Weights of a small contrastive image-text model.
Model: 5.54M parameters, encoder arch resnet, encoder norm batchnorm, encoder activation relu, encoder depths [2, 4, 4], encoder widths [64, 96, 144], text encoder width 128, text encoder layers 12, text encoder norm layernorm, text encoder activation gelu.
Training: soap at rate 0.0049, 22400 steps, batches of 256.
Data: trained on simulated telescope pictures of galaxies, 195000 training examples, 29.4 epochs.
Rows from block 6 of the image encoder of a small contrastive image-text model, named by matrix and row number. Rows with one number belong to one channel. Each number is 128 + 24 x the weight over its row's rms, rounded and kept within 0 to 255. All counts start at 0. Numbers have three digits each. After the name is the row's rms in percent of the matrix's.
After each channel's rows are labels from the 100 images, of 14848, where the channel reaches its highest value: "patch colour" is the nearest of a few named colours to the mean colour under the peak. Only what is clearly more common there than usual is listed. The data: simulated telescope pictures of galaxies. In brackets: how many of the 100.
# convs0: first 3x3 conv, stride 2 (encoder.blocks.6.convs.0.weight, 144x96x3x3, each kernel summed), inputs 0-95
# convs1: second 3x3 conv (encoder.blocks.6.convs.1.weight, 144x144x3x3, transposed, each kernel summed), outputs 0-71

convs0.40 096:161137130085113120128116170131128164151090054124134151136153133118130151101124120102100154108128106118128070099125108137123123128148144106152142154110105166123158185174132167116166122143139111135139118096096122100135129167114108146125104145130139166133134123147165102111103068130147116113
convs1.40 108:130120138133078118106125100173108088136130117135135102208138120138119098119083130165129110213123149123140103097106108115157114142116129102098151127122133150138099111161114119116134113132136106112103101189136160143135
patch colour: grey (79)

convs0.111 089:111117151135117163120108134143130155132123130113127109150144110094151042144142167153140123141096125110126128140152138119177120140101098082149106084156146093123102152068159139117128104129124095125107126116146127135131142124113135123158153101130105075156162063132122131172118109142127138144
convs1.111 099:129114169133117183130102120116209149108104084113125180121135134103115145125163118112119119073103093098154127126122139113127119146135159118090107158077135112120127117116125143097114144095129122122124149126116072109110
patch colour: brown (76)

convs0.46 118:089138091179122138114128126113126138121083129139110158128115145124147157141089156109119112129115154192160119103152146142088116131129127113142133141158110119140196112095108121092098133169118112128126161099130128125154134111107155162119101144133187119151083139151083095122145149138093135119
convs1.46 117:139149114117137095122125143147144096132159092134124102063113148111137117143135171168172117161153136116111173112151142138134168093149117142102161149170146112125128135101148142117120099155124127121130120076132132097169
patch colour: grey (59)

convs0.115 113:157140136114126109126107129158180149127125137125199165105119135138121148113130130128125152160153131151137128156111124101120141120121149142136168080106104099143150105182180139118131077138109182126129083163123134107137130195139120111109128100116133136140104152123145137115099117098111089099
convs1.115 096:132153102136103088138142120154186153138114098119121104108118134144122124112098121160139154144120150115129117094091138132123136156163133126159121118189128134170108181167119136137140148161117116184160111112108104160134
patch colour: brown (84)

convs0.70 118:133121137172099161108124074125131109145168123130132138120117129123135112096132123141122164104125163114130139121162132086112087122103147140100143140096085104162097120151166151114095128172120152165142138124165117133112129157215124116113147096095132174123105154104123122125137135135087146123
convs1.70 130:128123131125157122139131124119100145147137118126143146091134120147107127118143096143119145119120128119141106131112120130124110174123115120124092120128122120160112188125123118137101117137120125124149173019148121099110
patch colour: brown (98)

convs0.56 084:187155106128144131154155125077152163121135120096156127093102121132088121143145101150108132115077093158123091112108097133092148104105128117124139129122104120128179157165131137129139112129098181132129084108117162104138110175116109138111099107138096129162121144144120119124119112102084094117
convs1.56 085:201127159086110155126135126095109135149174121134113154089129115161112139159148109163106126113141125080121108152120110131121116142116112107136132120117132163106140098142138123112141125129127144107115115060142117109125
patch colour: grey (83)

convs0.20 099:150090179122107114127148073125155137094161153140114108094111138128121125155109133186135104139168099147111146129135131108121134103111123125111110105145138100140101134154160119103087121148134143104138130146119106165090155176134121119156102131101097144081141131074101136102081148132125085113
convs1.20 102:163174149131144100126115156140039158140119140109121207115123132104111179134113099148132165144138108135134157137110119133109135109107130117103116096144109104160113128131122113129138136130151103137112107112104153125109
patch colour: grey (60)

convs0.129 103:146104095131115167149117094084119154134137160134130149128134107103087130121180093093149145108126142153093103147108147132119134096135176147107151128112117123148176108154124149127122132113147156120110083123162085115150068102125118105094119130152153121140080145110117171102146124092136153132
convs1.129 088:110110094129125151147133120114156104137146171146145129099118147152141131122163119150157175116155141141106111149156137154127090125181148132181135109118118133157121099110130162139117089104107139134126070078126128090141
patch colour: grey (38)

convs0.1 113:150143138123114111181111129131131121131128068096103104106162138164125120115116126140110113115182112096140137091098146132087115138125166139116129102088124164120114103121146135104150106078182110125140148086140088127118125156129136178111097152115102158100095127129089108110165121142101122106
convs1.1 117:138165102162126080099111145102127134083102145110165110138122139126107107118114141105109152137144126141098122126115107126130152130138107145146168114093136145178114122196099121140120138110121118092121143106114150124179
patch colour: grey (78)

convs0.120 125:118057109149148141136141151148137107138132106136141124145090151099158123125132123116087156135106154139132094117159089115154127148150135146090141130102114067160110097143144081111125149096084119169106118110113118131153112140120157145095149111101109148104172155102154087143147167124109127125
convs1.120 100:094131123132124118135128105137140121122151102148192126109108092114148124132105136118132155126133130136128125125115141104150126117123117112119107091138115114148128165131093111128130116157124137138176171091103118155136
patch colour: brown (45)

convs0.29 093:131087141121111108120158101127102138167178143140108144141123120104091153151188087122103124103126125136090090113116114148124145124137121098108135127098109102119141123176160150146149126131112151138109096090123124121131047120089116114137113133159104078118105135145136129089129130097098086130
convs1.29 093:144084145124144143116114107123138133141184117115116154096129133088098149111138119144128180111134112108123081096128133121124135145129118102115115102121134197183120135158098121117128115147109111098121145115119153109111
patch colour: grey (68)

convs0.58 103:131170115160117132156147114113158160083157167101163181112102090136126099144137084099098115080152129164139150143128137129120149118122126154098133088119080112131139121159112114102155110124117158130137101158137156144112082118143110178105132158110138164139073111120133133118121116102132115132
convs1.58 095:108135108112113161135140148115180127098068129128125124112130129128076128115153159118121171118117132143143150110154130137124138160124148114135153164128128106151139149148142116140127118145139114165159098117137143157141
patch colour: grey (75)

convs0.53 061:134100102119099150114120126108152116131109136134169146131130136102117092125149115105178164098123116103153073134109140167130101134127115165116125114129148097124101080130130090157148143123171105092115107097199146094131128118128128125142140095073137144141173108167156116131142148165111132137
convs1.53 079:158111153109144143143096121144251184100104116141147179113135093133121117116108116132101129097112132110112134115129111115120076147097116107138089134079125129140147117115148107114111137132140142151115125089137121122113
patch colour: brown (73); grey (25)

convs0.106 100:113109138135155109102137142137163141116103087145154135162118145078157116157138101146122112115114134133160124106115119140100126142138112125168131129112107082138124099135146059127088170153095146112145124093127120130136095129164120100131103070105100133097181122113137101109085130151087104115
convs1.106 084:147143158100139177125110117141105134115107113161174160082140123158096132093078128101141117105104125102139103106114142137164061089148107145134100125118135108116151180091133119085115149124115143106175145114071122101147
patch colour: brown (56)

convs0.26 115:152119116128105121157136127091135126123117127146122110113176145118102099121129116092103178116164118121129130064127113104119118177141155115188154130095100125136110124121138196116105110101133170129124102135153138114128124140158135121124132076080116151082108162111104117152128124175146139151
convs1.26 124:146152130135128100111168120111121120137114140145174135120140127137120125115090111151152141146125133136152097099111095108127110121124131098165119096123119145114105141127097129134171126126111144111133111096122105182138
patch colour: brown (49)

convs0.143 083:165081108068128117099110126112157096136159133172087109135121135132070108124155070135122105103154141125128100100101111150123170118134119147140098134121127117149140120152088161103133128101144164153114096096159136136139106152159153127113127110149109085113164119115139143114134108087095143138
convs1.143 100:185117130127144088172124136129079171179180119106105083151128128133089115138096093190109144097144115132128126105139151159102103137112105146131114122122132172140115139148118107121133100142130098139125128108144136125119
patch colour: grey (96)

convs0.64 105:188151140144143132162159098137156120091090123105165186107094109120096093100135111151094106137113120141103119141117091133111164118148117143141144083137089124145195116141164139119115092138114153134134095127130136151109106154123124131111107150144140123140101148127144082152140109115140080116
convs1.64 086:169080138083112104088142171095090117151124153131136130091118122124101127139121144179093193154123140138127162109123151115123141143153133134115132122126114143139138132130144149129153137134109147175126074101133125125147
patch colour: brown (94)

convs0.11 079:177125137135158121136104083115120163142094117137132187140126111119104119114191118102137092134098124117116126112135117148147147114139144144093085095090097134132169107162153149137130152137107169156107080105124127063145090153129144153122112102132096114127123105120137147122125102123094102142
convs1.11 091:105081134116112159098120106110172119133180100105118131096107116102088118129107132118129198128146097121148110130124117101125104172135099123116120121129121213128129133175150106131102124154125122104150130084141161099131
patch colour: grey (64)

convs0.3 105:106107111082130156124167120122126100159100108105142122125144093125150118155143138178143133122079143073130106153174173140145115130158142136147120122133090127139127188113130091147159133134135118126141105118129136108169139139117087149119120121090098134140118113129176140171073084143107135144
convs1.3 109:146083160121120089129141158187113153135130157094142222211123124180124156110108117129119090121108153132126087107110152145136101160158128142115116085104135117144123147123117164140114121106137097153098168174112109126087
patch colour: brown (69); grey (30)

convs0.43 099:127142150076140130122124126149166128147096098133178185114147110113137131077117100160117143136117115113116109132128110132155131141125135158154142115125138140145187171170157129137180132166110142112139108183104143132102120186077085133143117146115137128134123124149170121115124134115148109108
convs1.43 104:193089147108131151126149128154061138176102107127155155202130132123124134116101124119136167085109125110143137096101147100139124142128137094137110140137130114130123130135131139123127153113132112151124137235094149163091
patch colour: brown (89)

convs0.36 092:122090109087134119127101138134104116172119067111170140116161126117134145105151161151139155107114094073105111140157162128131111109120105147130120147116110166131123171116146141122181122203113115078144105138115114138100149149088094119138142111125131127134122126119185151126114115126136127109
convs1.36 090:104107129127134112137106131127132146126132094130178116233130126160129127100095116117125110108140175144089122109115133146138123145122144134128139120100122122120124127142072132107100111126144125099098104227121127150095
patch colour: brown (80)

convs0.103 097:161126162144137069146135124095166134106106143108159170120134129122139118152119111143099088134151117159129131128131133141102162104124098170128085112130138117132173164164144135167124130132094136132151105143146142117101079179123104196154135155103135158091107120130097114122158121114124098131
convs1.103 111:135210146117123108108121142109100099108115120129144152115121144133121101135114117105120140101118136122115158128132124126136091149115123113139106139117099138149125140158141092125106131121101120133110068114144160126133
patch colour: grey (88)

convs0.14 091:166140121142136129135123078162135171106103111134129145149125098143124150140123096155136113145114117153124184153119103103132155118095113127114143138112143093143114137137100123106090148137082123124126142074161109125132118132180145140124109135134119170083115175143116053088168142096134123144
convs1.14 099:109202137107142111135101154131116129128126102111080124133139135128112129151141171152122145105136118118148152104130142127117126091132113111099140135163127138103102135140178141122117125099106128099134078056117206088126
patch colour: grey (68)